{"dataset": "views of escape-time and Newton fractals", "encoder_depths": [2, 4, 2], "decoder_activation": "elu", "epochs": 35.5}
Rows from block 1 of the decoder, named by matrix and row number. Rows with one number belong to one channel. Each number is 500 + 50 x the weight over its row's rms, rounded and kept within 0 to 999. All counts start at 0. Numbers have three digits each. After the name is the row's rms in percent of the matrix's.
# convs0: first 3x3 conv (decoder.mid.1.convs.0.weight, 192x192x3x3), inputs 130-139, a 3x3 kernel for each
# convs1: second 3x3 conv (decoder.mid.1.convs.1.weight, 192x192x3x3, transposed), outputs 130-139, a 3x3 kernel for each
convs0.7 099:526515435448451521474520484484461573526568491509583568508463463493518472451506497518583531508544540584597557491471462473578492489453460472485420429343395490466456477537495421516520447432549538547502473603575427447496534509492534471523484511494491519552462535525514500444
convs0.8 102:442550492460615507505482428476495512500572509477536456527560499542556520561554474540612531500585549471538574433447498454456520494457537478538457584488433490447551574516435477456423464482525489420608466509606456496596516519541412483502522505554506478496504524525528458556
convs0.9 094:526450412500483432531460440502434470509499538463365431474505510429508467425450485500487448461376456475493446548586566515547520502501561444439430528534472516591506567475456504435485514434413514473488468484524498540520519572465457534433523517495462582587449508555443487535
convs0.10 096:442436412503538461462451460573500501445495470545560475508514465509532530489520553456495402409496386516500473524505469446449529436496447488400482487488469462442501452461562403610420480429492477502507543518551489454398493527546493514572533465542489464497514510447512476440
convs0.11 099:489478481413449565444491542537437509427457482472486472494444492414546497481481468430493491489578539518503555430396422417568475402442447461462468516690471543646525432576429598637553517569551473435523458433514476457575488525499562504513483510485496480490519515517540539514
convs0.12 099:543575486554499433550448411521488476500458477506502459579525529574517495553535465545463445504401417487482392506477491542489465510501513534524509564551494473500438471504490478412477480457460492542521519564520506561494460465446588671500552603469518424476483442459514470484
convs0.13 100:515540520525477571449547501551457473490582499556545476505459506576610493457465507476551443620583438465541454495414551551503457491508512563536545578653528539600556511585498551529336579451491485464444434481544462525478461483493423531501512516511530407458372493474571442442
convs0.14 098:542435576494416508517515599481527532498525494511490505486488473488426471499494496527486469452466348487506518513539489514503489531549462452489479500552503513545486462469450522349504445520465565571594564530570430403442541519505500480512518500504439482531485497551535492540
convs0.15 104:567557542563558605475620591479495491509463565379395445517518492496507502453385477458501555463448526453582536519535469542526462525513508416433414479483452503596472506450428532514483528530488554480444563575537526530577435473427484451458538502429560542502489487412448470430
convs0.16 097:545358423429473513459434466499481523435475450448522471492472450593492499509500462517477489590513406454455440467523497470556479469516512529471484518567476470405479407522388317399501402443429541500541470467554536532549549523536471478511441469529517480571574460517444432436
convs0.17 096:549596511479542568456536495450417460499457459493457403481527531478432494400412492426501495430438441505420441529518532482533531500489541480537492533463523576565521464391497455434464456443399472485513489563560498506478418384509372439653507557557528517527473435600498456547
convs0.18 099:596466446529536449507503502463505489493473510481528470440428491474496505495513540522438477527537541484515534445495463487554476471490440548503493592357499530568489417460480629414438532496564437540493494515482436581474424454495439499436469523471493490523539608569534541571
convs0.19 099:491516578476471509529564501427420493539447488456605485494532531491535500452525543471460526542523534511584560477572461442544469415429444520589500578667530543614542516508495521462569547508451535504468430513490450546505449376431531528503570522517511494544478424522502536543
convs0.20 094:509493532546516432446445418507551485492473526487457505463565533457477541443546504449454452502479420507484474515497525559499493523486460460417438534384457518520559537476469435348438514488412527512462644583492521532508544506552545443451532475499511535474518491456535522478
convs0.21 102:574565502513574569540538580515432448519486485535607448502477493415433462428433448582580521506574527564584617420430436441449434495480421525518557475499532452484520450557498547553561475530521493446497507534510492412523407501402451486422424365335421419375498495444430479404
convs0.22 101:446436476506460531503452443538485513482502435524511558450410494484399488525466461468457460521507543572603561570401505514436477495422573470500514496552513440507470526525464511509528515536530543520534428598470532539501504481494490495459508468433434470482580496470553455490
convs0.23 098:507529505525462462537553495488468415440506438466453463465555550442537494519508496471482396355433332385365355498514523483554433515484499469451523499477507493480506517471478475435571501433461475408555489516532567468473555532423604547448507495503467476390478514451518487516
convs0.24 102:520543541516505535534571558442570492375481511538454533469451529533437505512437512401480491502385486512473527493393482509463527510494487488490525548490440539534486500434503511525475451460491535355505583529411554620597543563518491522538493460493511595517470464484492534511
convs0.25 100:493531502515523518506516511524527518556645604502504462490461477553564500476485459575519457502544590520571541490491555532517569483515521494563533425560506496477533456421402505471461553462473435452482445465457447419527507439466505442492559518486440447473493568499517498516
convs0.26 099:443476448433337448495498486510533448512511473553520452511468415527408388420406518510479439460449495460434451517560518559536478539441481512566499518472494456608540536454561546446533529461456481472488591516428510535462485477466487572511531545491459438501429440521510428480
convs0.27 101:516571495477485449484484488507438478536509510539498531567575507496459391436431415453451396386395495458413462493453492540488518529497481543520434570553557519504556546585543508562415489487416548436480480568487518562458509406462480527509441425491495554503470543456473489456
convs0.28 104:444476467453429499513492486467427398503453529471448520536520488471522498480530433502499512428499621508489498487497497475459452512554479529471493512491442463527461454477474455554478456504460557598586565662232500572517524473507542467491494519522507485435526412437492462508
convs0.29 100:484459485518446486413473506514495487512470501450481532522503482522461491401485460460465539462401418350414455520475502452414450473470514476536445474526505476599545522605542582436481500409448448482492450544527437454505565545518511447469559499495540481470467518492462482545
convs0.30 102:434439423407367398495473485460503515565636594523595587529473522549574510509520463450415498531551520553612608465423508483514418494464497488470412496407487463475531487594478450419517459438496483503484477502506517540578619647516540523510472458441497509518474514495517496472
convs0.31 103:551538436476508515478486479450438491549564456521482549493437470442423477472513540524554559542557541561568565446446510457510524464460461498513520458510504486563496359349460450556462478449509552638584590538509524481536517529521494420441501486491422406485495368382506509531
convs0.32 099:501463477500465523509516502559485440579446387542429507492502567431450518507471493387371411418408433539523498460486555475510532555522551495470481534421440556502506519450530538402473485484542491509482342456678460495522511484457584456413531499413486543475533463496553486495
convs0.33 100:471432457452494505518472466476409380461429349501480430466454481446507490494479461545461485491495410474464518452527549462447492425503488466424479479414543482399495360434449473426402431451438558477503562449499526474488452452439472500452460499427491509465507518490461538488
convs0.34 101:510488436509588434465450429470501467495432492500527513478500479509509531467452490522551494508536540522572533518520509553484484544464543521451454468403402459458441517635452470534485452462493498505478464484445470403460496507440476492461429394436524482541574586518564495486
convs0.35 098:505468478450470425510588491434565485555441442544523514649568535492467490488387494636555557478521548520492499453475493514474444546543459516535484518481561580523540490455483510486527589673556515440506520426417523480513489564537478553523539554549466495512482495541452485541
convs0.36 096:470488494424544520476551497493490556509572539497488523500423523464506468522522476513501523458539641440464494499474507488558531478493513540541488478468350493520545538504500493319468487383489475462475508442572461460529528466468492529460542463492522456482495560579494534511
convs0.37 104:426566535516432479495546486460532540485525520484527568442518475411506464414520457481571532626422544568538496486458481518606498506505500464494545494422437381525497440449515419524572482413449560494527534592496542562494502467537483501426462380416530483453573444440585526564
convs0.38 102:476581566413476487502515485498517485388494493458447481520481492540480444568558509461480437415407495417445489460497458456515420581538470521523598373288486471571473546387425471299442481522540539500510413422526545490552537546590464531555522512568482429440479470533560433430
convs0.39 098:469475498457465504439489444454478491374500386414482426457463489533489505484505540548542517547465599559539525554543544565476484462444460541597504523550556489538489468482419353463492476517549556468524545520480551503492510465515402367468510510494440512525365534511458506472
convs0.40 094:514510449526542552497504537444449564430549425465480431466457529476419442486386463515478484539584510557490518485418519467541524499485510534536519514394565542511513457463484435378446463522499449463486508497460497466535544546513515441446482530494431505418436321470455520501
convs0.41 097:550439440486580533462483449470517411484414451491413494474461489525452468486484514588555486606625469582575491518506473502509567533530497554503503509479433440482474542587495516736575439520515478383456488439342458501378576500514507533526541541521520502493511538520469464478
convs0.42 102:491540512471378474478512455534498498503528454492494480407427509425456498493444489523624482537524489440499507418450507492506480440500553531515522522542551502475458487467533477381526524499532515588482430573444512516528487495471499524472497558499497503567494507567458514527
convs0.43 098:508481459449430423580529536430438449442366539415446498541476480498546512467494516609488507606484526534568568537454451582520463520545460546545469519485515521538469505446523568308538461400523523437542508331434462396451578469434459476483453508543461481514532531504467487558
convs0.44 100:577534564480533462455470413556502514545554463482559487461468443471461448590477497563424513528490595565557571540475476509455496469498410505571493479561539487423423440560488478549526532587491466419485475476515514475579564602548516578543431508490532544560488468462528546569
convs0.45 098:475507527591557545558535428539494504558535557448487504519502549479423497453425511530547509574503558509492444474504486532379518449463481520533503490453467377417304467555544510476562532517479512524570463470493596587520492517457504457505434492511512537572461506469458541493
convs0.46 097:573430469510540411398451412438477418520504516543459576506525575491461468434425475386484462507451476490444454542552481556527492605514530481523491475594447523478475380595498403514465448483499549560505577587591579508503520477480499464466380469457461451390550516535552582497
convs0.47 098:517435441420444445535527529430499526480520467460427450498489518475467468526434445542485544539577571429488546528521512439555481504551521497429473514546545485513478521540505437533511530591541472478432459536431506422566568531541563563493474472514421419501428395476472541494
convs0.48 100:472451495477426521472475515504475484536322469496477508512485523510516543474487485496443618462469507485534468485427509413425485443500529441470499439528452469494482547559510492145500466374466571555483580508524571562489563624499517582557560410530467536554400506522449503462
convs0.49 101:496499498524583473480506509445432412481501436497510446462438485516478465578510503477499541551512516521516524521486502492469469550471492509425510492612418460491485520576496612631433493581569481473464496573487478440494541462490522471421476484435590513476476465455476494555
convs0.50 095:538487517502538566490477539497459474603484490520420552482412485439394420507458435500439435514399409492416481533513592589471542565477498440416480524554491495557507539435477440485581505528517480527485465524447539595509476405493429477502458542496494448504531503501525512494
convs0.51 100:450437455447504459468458443526542486413501538496454466511520477514516479493543552554584576535486603470509499443543452518365480444558459484522469556529537544483506581609473432640495518453511473588454437598528486435485458513469464606521484527540506456504571547494513443523
convs0.52 099:428461522391448448464451393527480422539541558490519491523531531470436438491489482521457456505502485524552598521517435512499512503519436467535503461550478437509585546452559590482556512471529462396502513523468515567507517528441547500471507503461521518546416505503497532547
convs0.53 099:497447508484553552474533570480494532444528527430451518474443477519548477542544506441489480466557462446521545462493464464507460494459445517491509471553536440519538508480490529629568499630514457540532388724504467412470464489424483482416461459389512541508531497454485475466
convs0.54 103:478550541527443477463483464509471460534539437460453470498451425576449451521494489468420396431423388433435431537455517470544440457435418492500515502593503502491514450489435449543440507512501427463511436484502474470471383449502464528444538518520447387438499400514443479524
convs0.55 099:455438493445471399478524523476465496478545513517466492555524462593522471580491447455577517538439464551459442518513528594482507501524518490482522526483496448571484528584485601495496502627387457490562462412599494450511435486458506483548548510494523537536501597495529491520
convs0.56 097:559486472533454483487455493498519522498439397504474464468520538493553583529604609484485474511402468425412518511466476462357436489461483506545560535548577481456491527416494486702592501541520518523511513374463476495439474491434516593456450512515514524493500500397565585448
convs0.57 098:523628539544540499495480497490546478498574472544420438447427449455451452458438436499494492459557471444466430502504529607582579504501559468455459498441475505484494463371456414360494490494447586531509541483491541513512547560524576551524528513474496484491519441515458469517
convs0.58 101:456537493362438418397364368477516567429520496535593508421481435415532469424517448482540509462494506463570541529501535443533443519511490521509542550495549530479445440412557473360469449455425639550601638631600565537523429442522457523468508490472493511479361552455511518539
convs0.59 101:531489547518436459454409486474465476459432548460472497412494451365529457426493571546521532429509499476554546495507494470405413453455496432442454439492433356447529467533520406521618329524550496371399572330467550372424562538492513531503472441416463488451518411511476430432
convs0.60 098:458567496458456446512433532539563477597438555585548491540524520511486475519567470510492534557559539463465520489470520388511518417531498472574475533612425485445507486472620515425479588408511563521591580477664572498485455486525450491480452491415520492504560536554535577508
convs0.61 102:495509591460625557442523541480535564522476470503467424523509580578466559553586570435507462495528481500500502540415503596494562523529546490486580509376491479462509498426536482496509548522403498449505446450440446463535548571553478552584488498486535505481569581515554519511
convs0.62 100:549529545501453423458409444479471476488426482540497467383429512395478540496437496540545518577563572495541445481473467417468530526441494544530543539611499550444506542530445508691494516555419430414504451327536403461429475520489542450467553446430463463463500460377483461458
convs0.63 104:560444533389512498499498529465386468313415377387387441520497556523494566555565556476505566486523558553491536511478466461443519465446490547579519633581504553563515458508521590229478535547480452471478454472552540516510464486494502496500525522511461477501431336478492517541
convs0.64 098:453471522507560429475472464523473490544492388522442490486494472517544448488515517485512538514466458540542557501574530470467435439535410453455473556477409556556439516450603440332505407437549471458469470518529531436483526481544428465568421434567584518492496531500547528478
convs0.65 102:569575572596568520520578532512491451536619594483479451417406409452429433522557559519580459463571513453463519467500474560453602483505512494585608438453423455496522388388394488566634535532510578534566529505518561477521517463496517516478521506466464442475552494562524470553
convs0.66 101:445518447439448511426401448528507479537428484441450487520500473512576547441457464481472465475554453508521472472566492497508486428567467567533504517423444487495520539544601498528556404356518474476530456521455431402519454511504419428486480453526452424524460527524484476511
convs0.67 098:482433504501552509478540517519524537540503518435439500516510533518506487486421522522465480436512453488468451424456482508407540481465495502497469581584512496456441453492325524306468509550529509489528429517523519511514475467487491491473534565496476493464444436466444491484
convs0.68 104:550649539496476494506435559447473417508531476504504515504504493415485455487533471398521503543589421491539504591585530623570554570490549477530478477614510466550497475565570450436443514442461477484506464466464526456455488543432512527493486432452497602508502553550488600504
convs0.69 101:411471436434404453410498479522447407461503425479525485467506494477535488530494533599544512529565544471484478533435465578452502571447518519524549587485494517535550474505571380587528479548555477484512434483488476432420518569476546594509481507486542447396479479515541525471
convs0.70 101:522551614487444538469488482509549543519526553450464494411439477472547522467483535505489550476555623412542537436488431445580501490510435507450464481460417511483467435345426407484518483488529519439509578533486609502419534533481529547484475543498459508475481506502480512484
convs0.71 098:541588499491551507473570508477562556347463511477528503451495544519573540436471459547517484562454455501576521466481435507457509519507498555408494581407535544481512504547519357539576402465464504534515538569540467483496559547560442606541535574524473555492420511460519539495
convs0.72 105:465484443481534528489509417441468499539566488413439434423423534490490462456472500474571523557557514493462424591497601526520498476526589492551525568563454524504482464433426516604468490421409448473513422496410461451442427439407476472451477512464504530473518464563428465440
convs0.73 102:389423512435547399429489422522520474537577550486433522507523511486527488520517483446457561469563501443456479419512524456513487458500485487507436479476456548515471411411378373707597509467535549487508487540542561518610489449510386437510462445499434442480472444517449448468
convs0.74 100:569644566495523499533572519468469556501418436668689543492555533505461483514462514498530505512464526481418507517508504463519498547581507449450512496512441456498551422480455491443495531541481461535518558518526435453470578558488505515479428473460436543529460446453513486467
convs0.75 104:547545533553586573524456494556596558528608492565492549501417463531472457508554523494376422549495518497466467568437607483599486556492554502509507538437464454525485500384481417445420460486404510427515500533471562625494521559524436574533524557506571542551525503539576572488
convs0.76 100:536523435432592507512539591501492478426518444514525463462494436438497506451541462488494563458428499470500512452577472505533490499512393513567493515610451503556547517537520537531522495554504515511550519522609533489534535567519456469518500509593465511517401483462404402544
convs0.77 104:510658556501352542524486462476522494414364442448475389511478484482519505522492500473588517452548480486481470536542513494508461462506469541453483509531582563530517438403434514671445431405510523498530482500414492489483443524533515581519564526481491479476478551516455494497
convs0.78 103:580521532574558556546559546551638516500548558480486482497495502581475466579536566542510508482570611513489562539500505601467491544466508570491524549503512531424464560613558611640523538555574426488491450479522437494486519485462487431447438458451546475498528507557491519518
convs1.7 094:494512528536441539496425436511500428593591457534593540588564501505639461492529513613565461639544406637481417561570575522516534551565545508431434479537489492525562539639558564550540542452495457578603467503609572521605459632470485579509470560497534483493550503455477591575
convs1.8 098:554471533490391538496488574553501499533485506489515485496462494521542464501472510461533599526597520451462527515504512497514494501474538441504492537544399448445413502447422531419475531508481472467470501498503475487474462458475453461457428483464536534522537469523509468597
convs1.9 110:465549417524585445543479417514569475424501348500599488518463537443428490530510543463586503428643551528586517540490488489448464503435419501598539562485479536418515441484498431442474541493414523543543500590456601574551585481504568516570450456501549426500625585511494522550
convs1.10 106:497517517486478476528604544546484464529380501558443535509515588506636401467508488449517463521443509584533438545532557515401520528504495483428513443616474471518482531570512596512481467560535555557570515538507575574461560463472491599451494451489502541531467466493420485462
convs1.11 105:551571585457468645478508439482510491413459565471568519460396406496479528443378477448482542528515541453514547438498514564463484449432507550519531528397498492462510472419437531466500410541488476529530441494527501432502481468483550357611480514526542487463473502444480448466
convs1.12 125:494475485449481417409418465519475578457492499505499576466488500420450477535582524596528525600622476608527486552521498509495485551494536555527558473447478449429476525490494487535419495458486496494548448489525483502484420483417435430453435464475417415421529450439542556475
convs1.13 106:472586548500471517459571514536448469519429469498537560574595505466460533443508474535404555531561484536470466523462488522619499472457498441459481516451437406447479452516465440458502435520416448379503463431489434399539558504534531514439522541488544515506531544516499510502
convs1.14 097:425431415472533557424541558461562531457420548481473493542377439490555432446537436619549478513412497477442418470398533444472550489516505483494440490553564516586564457467463550520552515459523499441490517423471524520484545508512567588506552430485545459510472595479418503449
convs1.15 095:473493578448464459493477483453478620470595483464453515462546459496379308531464384476545525389529532452541576574515473470493536483487463492471533474523493477482446485566525491481482507510507454468577440452506480494499507530469540614409655601559548569638483556503439468428
convs1.16 090:536519604479393529490538443561421565524499559449518526465563542453469416520495518544517544558461450495532567576480571525519558614495564445572531549517527507501495484458486499454565535471506578492495494535520548526512460521523502459552486485514413409436350559434469570465
convs1.17 113:527479474463442456459487505584531507528453496515520405497495510445516400494472531571506487597591586453474636502548543443405482491438519498496523470506445509556553592502472468413510481463534456504509457419497485491424451506433519465479507546499480461496497454542499529504
convs1.18 095:577563594505490495497431435444447415358374389451364391442456432492621510552578520497584437555556494451462512393453512466471519504547518497481514527570457534444482534456533382423514454585576570590535576559509544584464504406506471462488523525507439485486484360484525490529
convs1.19 088:511546608528503523466578548459525440426406427461452453448543526450412448545527431470497484534532478445478460402513523494540512566430463486530402508424375512497485518533460445503528496506515562490483541479573545445484432511515494610472500548604495436553506456430516473523
convs1.20 107:471522501525490421555584588492520573536556509520475526419429499520473467496530459488516473560511447436447513548473485549502510446524510435498543494537417430541492426560550443539418514458545519472546486426422490449470482547473541447514527589525460490541510424515532591467
convs1.21 087:472562617553639535545487533526435583531503562519531523471500488487569486513526446526443428449541455451523426527472512492550546490525538525551573494443506546447508532477528525451457528484485540485484544495483480543517521489513534557557550521547484510447456528522438491522
convs1.22 093:454506435480507443420490410516562480642488474534571476569505497494514513489541514510501591542491493472526472434521505450472508489585487485456461498491428541604513557513499503550504559518548571545541569503465483439472533530505502502525526535434531432451538516454534480588
convs1.23 110:503536591503483626490553522516548587406575516437498487540518535446488543463454477453508491551569517479452540447579447458418520445473476564516478518578430451517483519506556510403483544499505544528549473513522469499523477470498578410483480386492517495479611505484525528526
convs1.24 115:451495468518500491454475553537592530524465465545485480580515478498661539431408490462457533582505558574519529471539499447490530502471481498486508525649538460458427516469457470365446535482513437523485543368425471497427553557507457494468462538428556530564482507562535529565
convs1.25 087:578558562510530551530511516453448479388394532516558646532400531501380413529478491476529516423500502519616528460458484573508564469488479435587474535430495499397455551617462496495497557526463517532474505484572517500436495523508406438529466485485523510477493412497515499620
convs1.26 093:486503579509523558502577484472551525449536541552541482467500500551575369439465442500527449558474546588513423504519568553507546552521578526411392426582506527474452617525458587591440425513505508601536429515554528423518441483506516372395561500436509529542518676552462566479
convs1.27 104:545486440474503494530499485457521509427526510517496526531499500502464449453470442505543508496512592518396505481448502662465588441406549502485517484405500538517540493443503599506527485440507617586478544557476573557455466454519539490551583464564568503525498441604546512532
convs1.28 104:475486537533476449535498456452516441469425476483420468483545551490514444525522524547483497678606508611522574433556530470535521492569542459418563390461503408467480401502565440440480542549527467439544461380569455461493479476499551503536484534520468469426538547529518465462
convs1.29 096:431502434457482383532506386430461490504455519542529489449552480519452417481421491430475501473603486394451510570481552499534448493487505464498526487470469528426470473476550497460464449518556464525498516553552507552567439449454413480519539497501479489532579559541462391422
convs1.30 097:439438501546508482504406494517494547425506491499481529492429496449469556450553633471517529470584422510588527483464535495499429513545453491548543457599465533502472470437441593537496523433469453482501469567444464431416468542503590535463499553492465509485453380445482441453
convs1.31 105:509505510479500552477458508505502437517525427527457507504380425560634546536573546586593587468427433407392444449573470577559517579443492520484461490530504501554414431466484512523534508674600527455514517579515517493559444589486517475514505344477498499463529612522492529571
convs1.32 096:497493540586569513501498509536588491558522466578530505538584519533435443484505468550465462537418463541596496492479550496481494538523551548471493510482520457475450472526513464511455452480481538542534462528582490501516543499575473567496442431489474596449494505493453510552
convs1.33 100:476486529441537490491509463508465487462482496501541508463518493565622540545500476444513544578616602537553498572520550514431440411439506444516517456552540449509471490478572509454517461488530461477393406478443410467430438523492522503508478466448598463581600516501514451506
convs1.34 122:511493506494526475489474567516562509453503540502477474565509575454573520501494459459555453490530518407470502469505533563487460519458520483584524513389543507602490451667561532529528482511521508523470480604470488441538536491490524589517535494491541470471468440427477545486
convs1.35 085:469474502535541534549445468464572484565494509400475494498564531521493491458468487507437418566356412516513492548481553459499541453468561591536501529486502589598548465421466458437486444562511496467538618497464602482445461464492471451614467531454528421438528478526477444487
convs1.36 105:518503444505511520501575505542417476554516504477419484560465560590505508598565548458496506471463451459557561512552441524395498487452498524438493458429478509558490579645536423404460486517477498498555450689517540587504459493438450459454466471464525398501595527500521534559
convs1.37 103:514461541534533550468440552481458547440541431490468450441386454544543468509533513469497526534537506455458526484482525543483539533473472408478487571456531435466479532587535512594504488529486459480448444559375557507567534490531566490535542488564498562536425493496562510506
convs1.38 096:530498528558465427431481502524557547504398493495538533466433498552504529512491473498449615473468458455453508529456483522543435520532401467490530570567552485590561458501501509515476532583472444526476496534558556597543504413489415513586458456559541627596457504494580539502
convs1.39 113:502483464520529440519564499551401431566406470552537527530509500489479498497562542437402390505475432507434471443530516487474366425435431465523497498557421397454394520470443416475454508481517461395422447408497427450479503555429447612463493585482544503533463503488535456535
convs1.40 107:519448433556496454471478499551548482478456496528457585433414499474450505519459494474465478481474496512538572458513590512544450485542535460517508542499514476555597491531577492489485486499582496502478500502548489442477522478474470554459563492518496421511481667522473518501
convs1.41 110:511538554427492553537448495464541485417580574538550569547602503536500470473508520565481512580525528511538495599466519517403550471476538504478523504568488512530506498590473476477498531428416560464482524428424499469527478417512469569397447467436593505512460555497456488552
convs1.42 110:472509460527586531502505462353500536351584440374345399514566554505523469547526528413581485376411492523514507525602522584493505512506503519478500487593512475536478400469486558450462527501480489561535505562515534454462546475470505298460602493506518454519478527523509480524
convs1.43 094:532434493559548544483565537469404481425458575481535548500564544522556476544534508539452469561468458485579527490463536485496464512556475475466521472531458410529437464487549479502475453500534488600593518577594532448453518566479521510513542568490476446455528516514492462473
convs1.44 092:599521545494560549481421522456510432491490401475487517426422445549554462529483457461419455551464445492530345501497515513452493520554512449502514499449455504490468536566615594544557430506532486479562473415555492480500439531520485515615460471520447477475626486559521513556
convs1.45 093:545501544527453491507478519443461539465513523520510511507539448555571495490583509495523540492529522581584508515465556556549595583493563545492590468505541494522563566502540525522547446481530517499520576577544495498516579627478582438523474511477497520482448434503529484434
convs1.46 089:483599521544449422529462503452511420520466464492408430510597587458574566506620506619517549565519522499446551536500535505491544478440561489521558455526560378466488544528491530488501593450466506485513483457493467394501533538477550566491532570520496451526530567397558545537
convs1.47 092:455442502545596490506515434477522563572458558511521466493504477528506482486592525647499529541487522432474542490486510483485551492484471496465485484597422456584485554510566528498574524483488502495523563472487505484479489554576473436496434490524486522433495460493460431474
convs1.48 123:493442564494493534562530518550500532584431571517554575510461477478486397568508475523500491560465508508593524539442570488380562504585576435497474577526555536483513469517538571511520540526477518469479495360458461472464530499414432551479466439491503517464432577536513513501
convs1.49 104:458450499499451560557514568546532527538510526537553499530528501590669500578547573546529501606406492490455500584471468548477471425419449489467475630476545499542530457509386523375513628476420538615567599510526546528607585505503601568532511494586495464496443537388456436502
convs1.50 092:555491471527528471502504519492460484523459454566534484465508529599521538536501527519481485565528520535420474507474515467442462444478433548467537571363544567558555542460544491455568506496543533544488491438485460498531445511436461549510480371493523535562496598438561673464
convs1.51 102:474507498506596450482459486519485525573528497546535476508473581516553521524535523481574526364539607368548459553506487463593434530501537514372507537569410429504544556460492528533400586454420502478526471555494486502501538499480448576496505529452504517470548521545504489517
convs1.52 089:492538521438519468541506485453472516422578485483567533433486553537491531572448484527455423488569424511442471561535529578524569494608513514538527524475456510478481503496487410464495511502486585507507474507499490534494466534560458476483489564501471456405555522457467478475
convs1.53 098:439451482517445529503549496562512495514390582486466487504465485460484411442575518511539554557609504444499531459542584526549524542602537517456413611491484447430447458484460497383508509486444533585500480523453416499506533515526534453608553509587485481509485467450463455466
convs1.54 101:498526483469593551446566380556490456611426502544458439508382464524448444439435455473514517453511483455552526458440422478494508406446526486467462496488460484451434524503478443547561497560493538535525469537498540525502478560486517516417466557412440484534533522505573606549
convs1.55 090:463516486505472457560497464508458516469447477543541491460551609587498466489483467379407517429532591478437577499454548617555493540512497527476468526558461568567513594449445463492484460473495519490490485503534476442500536563455514591504505480482586566441491483460484407480
convs1.56 121:496439453546494451577506470486537508478502548481452490461411543383504536515462480532532459460447435426514480541424493572476495535544476442507509483459496509484474486409471473463462416443514472444516516424541511472494471396488483515505505483498460506487492503490408449473
convs1.57 108:551547505519480490515409506374459576480519522547434543410435462483578480473489503557598579553454467483488553546554524555509502532533470502529532409500476433492484529474528543566529507484414492464454424469515488520474482525537433401446473491437521516545472574462524549486
convs1.58 094:556507603561541546491495429572455511426424476519568502516513521665533449561470518439470486476509463489435524468517531460512512573519500553443510558500554551576470462523446464502414494549520569481469555424477525494497537564530560535542503513484469460531523439396531470488
convs1.59 093:470469461428506426434470529450469576510561478594541550405480486400561505448489480615459543539391512583563424498618509545567528476508410460462510551589617536513587509544551516460536556504574578491448547551498569559545442559554435386465452495443459435480411576572464439561
convs1.60 091:517635475402537484457528543501528454499529459600585586545494476569569526542578561514507441482548514424485457524537550443582531481467463512551531572489454575444503495416531532436492459486502481445478453510540503600529534507510506538401512484490537476469452532570447461513
convs1.61 098:475518528557566564500492514433529597484559592430436500466456484416431476542615577464526512484426478542494529444489529506603492541562475487527540599480511530518466588548421509470512522477531557513551590558560488419515552498451449441439449478508526459352442435367508460440
convs1.62 097:573562526536462541498458451484488438543468504472490566439531502397505516447523514441490509518352484543517481478505510508543559564556548449524500436433487497486511424453442507507441539526420554494463557597554461469543511512462490445509510476476515498523513545553516529568
convs1.63 116:509528466537678570472560545535486554458467579529475570506527535507548405549486538545581481453438515469490493471546470476511511474564531505544485570496538502470525531529525518574575438439462538511507547553510562577542556512478443475430494398467474506497466495553519541464
convs1.64 092:505463447466521405494513481505493449614469434545538500522493507508438525446387519450492455453548491476536432528519499562520459498475515510393433498396426500522478493545498449507487518485518464531452417531544464462513504509445429532468554521645411470521372503534419574595
convs1.65 088:547485405467508340433394449456490528494491537549449508524441445605538406472502484554540504501403557573563514474419547456442459472486483485499570546488526453508539401408458483487461560514494415480524518425483562381414430484449435554465535446481465437536530343487517566514
convs1.66 106:535463567483626596499520583535603573448480432564594489478440484488489423607535487513542505489381525541468501546471500597530469559589513537470490389468452437518529511592478506538503482447445536427403438484506501512482442565522471632529505520518425539585480548597480518554
convs1.67 099:576529461613443428526470534519510520483367531482588501570528541519515570493558541509578430516501532407446497488511527561489483445475543478554508451371572476489527451511502548440467513497457503459537479499459485509546527525500531418616533470508504516540521424607546581523
convs1.68 098:468543529435502475497463494463413467413496549520479577547483519474572464487469475457545462513532466478486487520475522513532553535568507533543590440453540459407507515491480452533557428480482536568480501427504503508404432561491579448510589527579489497523449483529543546542
convs1.69 089:553481514549401556511549583496431502562456475515520598510517486585485502529463529497437544516570559430482502420438508439374546458442483478559500576520491492498518511516455519449486545510477491488476519510467542516496451448528555521578446414529528534549453610519477494520
convs1.70 093:530486554485423511523487513402458525495538473494547530532514498493473540452506474530565514523589527464567481540521517479516554491491524495567560449478444455454471486486480490532546459549567479516525528412482458407469483520498527467491531609441481540494471461398562565523
convs1.71 104:516499509457394454544498491482475528436369520436483460540519525486506423524526495503460513557515495543557484484441469540528536504564498496488440544606460523477366546448575430556644518470536490557577477448487495508560510434507488385431470498457524468463521534554505518422
convs1.72 094:497503544591525611527529451533611534475529520529586570475521440514579452514483507606530511494467466402447482537493536532518534483436443414475421470363547450594574532567442481594509460524526532538530556500497507500552579555566534581546544619607540502473538548498490465458
convs1.73 103:460535491498548533513531596584493517511408452475520481509483467514597519500603576505534473494510558498462513513480547462507533446487536505354462521547493462520541556558536479563540537572544523484543558503502544579492438362420485470446514454513488536515516562520553537516
convs1.74 102:482553546406426547453458449530462412480529490465507527489498496484477440390393369454503514556640518428445392476470552505498523578481532439502526499481454472641632418510521411417509555556524454394385500482413501475450539625490574541454478401410492514495516492510519475466
convs1.75 090:410516528482584585490471522531513502562471490505390411476458508500526512461422534546341493512475518443441404446522541463447498514502403514500464496441502447475462541526454601488537459563480464464530460353494606559488547452511459468560452480553481496496454506373523446397
convs1.76 086:497609502515554519498513501499455478516509503484459499532446591541488522541472577414510489467561565471411478525450459555485498549445550446454531459422513418442513545480491544452491481464436471484465482477490445492405508515534469627508481521503485536498479381414502532540
convs1.77 122:525581537435497455434464535400431487510642509452413513465417437435493532390503535475569494459529568467494550444446428510428517496546478480516531500569508550636507539485535506544517546470504489539523565517542532563504433521468454366510385532566500456474568464504474481459
convs1.78 091:590536567515494431517418400608506543588568522578478464470601492536527409538566421512450498388522353422484463516489477552493437538467470466508499425580466555561554533505477461537445406463508513469493488440530447459464486471490434506547436470494482498465495505449481540516